config = dict(
    crop_scale_min=1,
    blocks_per_level=3,
    residual_init='none',
)
Rows from block 12, named by matrix and row number. Each number is 500 + 40 x the weight over its row's rms, rounded and kept within 0 to 999. All counts start at 0. Numbers have three digits each. After the name is the row's rms in percent of the matrix's.
# conv: 3x3 conv (model.decb.0.2.conv.weight, 128x128x3x3), inputs 75-79, a 3x3 kernel for each
conv.0 105:479465497508423505479506458465553479461519549486471480456502488523462488502483537482485384422525538479525516511523537541482565529572496
conv.1 103:461502519538519529459450481539499498529484485477519481560554484475503471484495546527500556456477472508563515438545515465450513484477466
conv.2 099:557456511523494532533560512442540466542573535512522495489554468503460497485484485550541473478533460481461485479456489481471458542459476
conv.3 096:440491550493514454487517513469480500502434567449540493469545509544479514543551503497482505480522431525425467495519515586573519467574476
conv.4 099:536496503490485544494561461449503528481571514523480515495512592478466478536554536502459512502524476462544473506451495459466466492480527
conv.5 102:411458516524558503489494507567559470563453490491443558487497503516467534507482477467506474537541486517491495456485497480436449497495493
conv.6 102:475504521464545535484541474531479471519553483508509590503468532524567512494490578439504506519576488512544452486570470490376546451459476
conv.7 097:509531491493512523535538526490544504487528473508525495525456432517544490406531523535455521470556450502562499528557504555553435505481475
conv.8 103:460517521531489458524522453484462468496595465392537543554555512446489525502509548489515521604586436510518494531405491479514472518489510
conv.9 097:501505516448501487494572537534476470499543541474547512455510509453421458468542497478494478498484551480526507510398548526464539557483532
conv.10 098:527571509469542525521519481465498516482571403486549502483527538467475501512558466546474541518451548456484534493527499543545465508542525
conv.11 104:490483550524484499545474520485514548498611490498418519475440560488570478601501487489507472485427502566469487521509532515521501437494477
conv.12 102:454562459562505497506519516511547531548477493430492548482472538523516456505535522507552480606571549492504470518481423514461400465507449
conv.13 102:490471533456504504460478483500541507442429513488586505450629518593521517555577532516502553536642515485436508486479508507553496493499491
conv.14 104:521490539515466525545520492526493551466517511496439469521437488452568525528525483505565472580590605549491540445528510498486522480468529
conv.15 099:496527521479466449475501513468515523465452431505466516516534469447494519488491513468433495451477462543518504490414437488569467471438511
conv.16 100:489448440471502495489448460511429525435470480443469456502513526461523546509437518424539523477379476412465418495513466472584454517483498
conv.17 099:489544485571459454476510563458490464526470548467430528447594472433470560453550544522458527508405465478549532472559530445534481450481536
conv.18 099:461541462459594460440541494517515506493572474506509560531577513525552466500550550522564545546605488494465455432542470509562485474411468
conv.19 104:492447521529488489471526569534534514523571505525513489461467559548535515488500549465424494441524562502445511490536530530478433593454575
conv.20 097:494517512542460487556544524556446495488480509503489541484486496417532415534539515464434490468475472508549485447519481516508505501456472
conv.21 097:491499523446474458505496490483580467460541493530524554423381514491485448464556506527561483439548469513541489533495532476624470510537521
conv.22 101:474484563539463505506532453490518541536529557511493484503604521537580514509455482550625533509379426461540545536615415494465542539488505
conv.23 100:527521537492441452491507514505493521548494492512467418578510557535438487570570417515608468498549479477539500508436517457519446427472516
conv.24 097:507552461516573458459515500472544533501497503489438438490492473509555544506571499486436474503538487516460503490590530510533527564510523
conv.25 100:496459491522548484553488449478486521559564470500521463532460522460492533497488551550416550460536517539527577529500508549411462543505453
conv.26 099:541518522545519487497494547540517530493462445478499426480484560512557544475545514446454561500544507485535500507493560457536511467541495
conv.27 100:457466521461494512500530515465503468439595486470480436496419507463565547452525470469476465482603525503480455517481462537444445484507475
conv.28 104:525548575510453538481508536484491476496373533446536501487516471550491484418450502504479501455583643545485514559527518392581416427536504
conv.29 097:484527490517479465504455510435572534506454501505474509500578450567495574526426478544563519485547530515540524494585494447596460513457468
conv.30 100:423531515466548518450552437449449523447473467487443480507557548547548472510567575556465459497475528482515504483493482461584475477499481
conv.31 103:465570489497562522559503484430487485568466547499457500449531509494447440435491484488437507466440500435564533497577496466551533523475478
conv.32 105:555487515443470518583532510495451471512513535489555492507519475523527526467540507496507522462541589514477535512501530553528513481476515
conv.33 098:566477528571496500542536531463514499481488545509453443480494517479529497561498480523529545563496565539470481493529475518542359481531475
conv.34 104:575466438543506498491482497512468497491436491464506511505460467478550524454541480433514571515479522504459505493549528527483547507552586
conv.35 098:487487542494553471501539524456540432463495479442441491457514529504502451468452494417453498484452521463563435540432454489601474549560533
conv.36 101:492585566416530565561537540504533552542542438499465504518580497447499457555510527493458551525518572523568533479452491493448517503463545
conv.37 098:532457557494466508523524488537531484505520478548505604428475459494528510552482471478508476519470527510500489477495499469458525456486560
conv.38 096:488496479515503396527507488484510506524565595520543466513553538522510541501497460477517543485449500558498469475532525485565487486483510
conv.39 102:508520502470517520494523506452501424507594529488499547497467484496459491537468536549474516477521515467545447522543545572477521552521482
conv.40 099:497482505521465528579465491476538555439552521491458507564588488462528506514458544501491472515478534474499483465467560486523535504528489
conv.41 100:496501514584508456513499491481532485476514484510428480470483503452411474522511487440501459481481499474518493484547495550538477477491487
conv.42 103:513420552407425515505461460462528498475557554504502523494486519519467522489464508558501467509507438487453528483459519490490473503565471
conv.43 100:497581437485546562493437539540539482521639455444566455496549503607470511500560453482528475517500484517500461532500475498553425493609560
conv.44 104:480501471521509446544532582474533476554446519541483414471579432521459518481475547561524533518520535526467509467450564501504456491561470
conv.45 103:521588484504559533501589476462497465456533471470485522447462538467479524430564529512463451528557460480428506476496543497474540485515546
conv.46 095:509527507589558479475553491483425515566439559455521452489603477482510505511491537578550544491507471533525528473483507481454499456470483
conv.47 103:518598524428505481562482528475421481504615480551559514505504542458480453481528534458535510461538536525467526489465467540548466483442540
conv.48 101:534415491494512503535488510496447522457530517500466449544419547453513459491518503540452566469481443506583460450554505494507508473456491
conv.49 102:447489504461396568498497557497527485509540501533568486509588502480585533417491471569519529537538509450533452490422443565429340551588465
conv.50 099:456501504420510536523485533473526502458514474429561514506557518499536513415524459558565494527566434562459453421479497552539535532430552
conv.51 099:503465488470488479432454505512458533515514492449480512449504553542464503489543504543478457511476515540513484520481495541523476469546489
conv.52 098:473578424494505531537488466439493470497541480497416464425548529437552479476531507489391509478503526474508494527516475546534435524512472
conv.53 102:526489465509501498564492550496512477503477541494496537441406566499545525497469572541489429553541475484504446509475555500561494481593455
conv.54 097:509556449475619466479529493453470509439549485449451500491566469471495449470499492522512527498530482479523545473517472500544444503505490
conv.55 102:522474496513465481461518511517450457482403416568481452419516512535505462514454496470453519494540525566496452533407490500568461525494507
conv.56 100:506576477455521551526522543518473480406605438472576502476496487583421462478537474526531501467547460518495481498546501504516499440507541
conv.57 094:527525507489488516486463490487467465507557427448499456436476566562478488494528479498430511469479495534517494497555521612572556474549552
conv.58 094:463527501537515487488448534512546507508515469458481532467485446523522482449450529580482522490602513513450590473543529548460434514481457
conv.59 102:533469517568438519505453495538479488544528406427443446485491490515478512512579483516516525450464485487519435481503538416500496556470591
conv.60 101:471412503461510489560507434527518476538498512496460478485497541512527536527564515505399471488520434491492497479508511545447509478484536
conv.61 103:445499484444483575490486527539518494514573493466539513567537500517520509540497531518534579463502464524474493554529423536504500521573491
conv.62 103:468448434484570504490465520506521537509480543463577474502505479526437502496482511510521467467625569457448506534532476477503546539514489
conv.63 098:481490517563504505498515474478552465454460571490515478428519507552457483490570448507500450541484475475548540564530458531489556468536509
conv.64 104:508472481508512455443462505463503479509475520457459541503469482499452489516529506501552561503590457497407464507485517499552564437496567
conv.65 101:535503460445492467494538475522572569521469494491508453486476514492447522438433500499520498522519458515481483491457396514478594451508496
conv.66 100:506530547491473508529503514532432506506613459535548511539475529520520540497437494540564496514453505497501546451552508451452496454555464
conv.67 096:505480502472477487516441544452488450459399525502438472471516523485447517494404443474561498483506438487498513547567523478560535505500473
conv.68 102:501562445462505568505467523467491480474525567455549536538551596511524521519509470503562543494576540510512510468515510458468503548504484
conv.69 097:521489483549525487463437534496532463429459495447558458439461421463481481407575492472420503498594467565534504470571444528537513477527503
conv.70 089:507486463548544479566459466556415483513539543535427575460537453532492507504526465447531500458474568485463490529524527482503551490465528
conv.71 100:511509517436465513468521507473502460463481410490562522452503493477434552510496455500534512433454557432463574618504545532535479532535454
conv.72 099:521490579538508495465518563523487486523553499473465479477473488428484473540468517514494530456455474507561570489503601448587542499476541
conv.73 100:544573529542528534478531531457514526483531540476512470515492458519549485509472484488462507473557498448421483497412472480431546452494570
conv.74 099:455491530441449501466494485513511497566607558573473490555505426515560431507457501481515477436529508476454471517444510445539521517583582
conv.75 096:521446527448480492490496491529546528493507508497505543517499499528515567492487485462472537448531450491472465489519502528490453500520480
conv.76 105:462464513525575484483492521536514516494568480502436512514506532489511472482482545526518581511449498526514534531481462504486544538484467
conv.77 101:485506506497475489390524538476453455544463526482482469519488488548499492477553531455563491452543489485524484508426517474359457510512472
conv.78 099:465487448500481455504526475527482519494524456477453521457470544500504455538472508523479555516489523484481597537492494542372469490519526
conv.79 099:463450524482490501467504488501492535499594594461534501558539511433552486438498533523531491459405455422468470483525478502496516547541496
conv.80 098:496471448479464495486469517458450459531525537513537526469538429529528471519563515477480482490527561497494493567482509545554508458450538
conv.81 102:499537476473475512512541507505531471438478524476485480469456489492527500479530514451471502422557544533491522493506496554568467477495570
conv.82 098:566474547530554484516427549483440551501492473479520568465528519475541546492484520458506517529538534532464500463532464428572431477514449
conv.83 095:524464523543445472490453476556463513588489488459484490562510515520543555558439515483484508519440513537462493506495484409432520487496475
conv.84 099:584521516480586512553478557508507546527554532506442518479496486514487540522504496467583513488509550467450500554502481487544481500555470
conv.85 097:508486543558470570513489478518492610489577604462513504473472434524515504484534535525468501498548543566456475505529438507557552494508482
conv.86 101:524574463498519479524503498513492512582506458533503467527512516552502523470611532560479475576524460575559446527540466503498379477501550
conv.87 100:584483500501611526540519488497516479516448442504484473508585505511531524556537474477461544474512486553471493470570485476451498507485405
conv.88 096:459527462513486505504479484439467557509471448461578509531460510575523541499546524478493479516443508509431488516467497504523506515537532
conv.89 097:465495529504460555526517530466539510504562564502513496409488500505502478510456445510500487469525435516436494468490501517502457500512462
conv.90 100:466505487551500453495470498506507411510431529479483493526471522469484502475504555608561497492448493503504497468545471463462627479492553
conv.91 101:536444488387541481513447557471525496478551514472521464511469496518526515459463514559481435512490511414512501423551503463461550459440476
conv.92 104:503457458475452604542525502533533493488572447556467547504491473542504594546562451461490484519628528520530519521574456513475501510506520
conv.93 096:496515482542482508510517503492589496541550454526496509495436479510544518508449526523481489547566477492571534474486490473498511453441430
conv.94 105:502464492525551439510584510471476552530536529522498490492494477530499509485522449537530473542405512482484506457536491556578501499515566
conv.95 102:504461486474527488510561498449552536487436475487474466452524541480522545449491511409459430463551436523544443489520435476521491554531499
conv.96 094:438550523518477544492523470433451510518588573481541498538486430504510506535479525510573551465458458576482473489521491426556476495561457
conv.97 097:523464519465509452503566435529421527468581538499445577514473514521526511523487451549495518494507494510397514500534501573542474528474510
conv.98 103:507502504422526542502448554422571468501546526552610453547517507490473463514587500568556496517435483503436470491503503541542455458482546
conv.99 103:511548506446480493481471497539527525485547487451500510476489469512523549426510467498484543470608540508488514464490499508386492517499458
conv.100 103:490470516468479525469474493485572464521600487452485503508519499440475517471464482483528500441494525530549517512544513511511479508554453
conv.101 097:515483497515580470502462517501515496525610507495487563497584453513554520461492468546449530513496441509570506539476459526502496522475497
conv.102 098:496473498501475441524540481542484472537540548520447492513590470476543470482521526464460443486514552489451480478488479530530444506518441
conv.103 104:578480558617461524480543496444581456486394484505601465456432530483559518526562475492390575523598509513541497531506511507506554476471560
conv.104 101:476511449466458455470570412524450457515472440464488432437489459449493453514489537517534496493582454508479457586516517539437550499450529
conv.105 101:500505468471469463523519532533556490432539431510482498520514569511696458525532536507498509483554504518506505504455537484502457476495472
conv.106 100:561474563580549489454526534491605540488446595524463457503566508497515561467436453489390513457472472484594580550536465435522481496511473
conv.107 098:484515490529530474508532498512532456492435484497503478523547519584575514434551509564486495533530451478415522522514435530419554445514526
conv.108 104:519581459496575553520509512422495518503511457442566494493526464515514525498434412530529493485478518489542538439544503499475508547477484
conv.109 096:497511518575488544529465565533514525456545442520430471529430522486477450497534527485465530556478532562501483482543509452527565495459521
conv.110 099:511549566519488518505531515459527559534573412455552411565467498493510469459429547507484431477551530521495472522490518513616485470488505
conv.111 104:517480546524521497534487505489505446453594493508522524445477454486562545456515472454465533546450459507479480500462456426595472504475498
conv.112 104:529507557525419530569546487479517487442563506539595493535513482501511583509489506489468590496565531610440447464507505483606394449438481
conv.113 101:472546536506441477532490490480475458469488492468468566460531475526589493451499519488526471458556518573470524559507532474583418511459541
conv.114 098:520480439456476447473471490488519521490504477503541526421474499447501569444452465461494504439566493536542488463565495532428537481409474
conv.115 101:490511492558470553472526453519473471479438434492529492549502516517425502484506459492534478447475485512551527512521466544500502556491520
conv.116 102:508561539512483529453501522491465528523492488505494483457489493533488489444492468411459587470479517444510485494544520469507509491489496
conv.117 102:451521519479493518468477544472508486492459438471500554519518499545525520550506470543523494485529507530517532524466444512514530490465493
conv.118 097:510528518446532543518505510428536485502483462476449496490496412485550495467479469516481543533559437542492569491513560465527522496480514
conv.119 098:438483543550430493471486473487549504546526537449542469458515511458573542489473533514535505533462541487484485525491467517641427430518579
conv.120 102:512460503461494495508437445549496501475620540510506565575512564508586493576473483496540527466476480465507486473499495531504495565560486
conv.121 096:461498486484525473496489493506501534520661463570483472556470512552580538508515492563447547562514488533449490499499511460458511518527556
conv.122 099:542512553478481543468571482430434503502551491533559468529477481506555504567533516483567481477489558475481494481515485392548413455446574
conv.123 106:488428465521467456448497546459463580457474529479507538488505520528461496555494467470526518520493559493543472478541483521529471553521508
conv.124 096:518492506504526585514478566529561513569488516550539526521435528492472476507528474479459487423455497459539498463426447532437478479475492
conv.125 101:494536475501499518509487515531518457475446505442542446508515418519471514490458491498509544570518529589516520525538524482555487476551465
conv.126 101:522575487429472445439504531508509545438520551483529479521472477540542495478479522460472420474501510518502502542464523529549466453507546
conv.127 097:522453505550566471522490484498520536541491506463542452492484461544462511434471444490487495542502495552462514541471446468465553505468474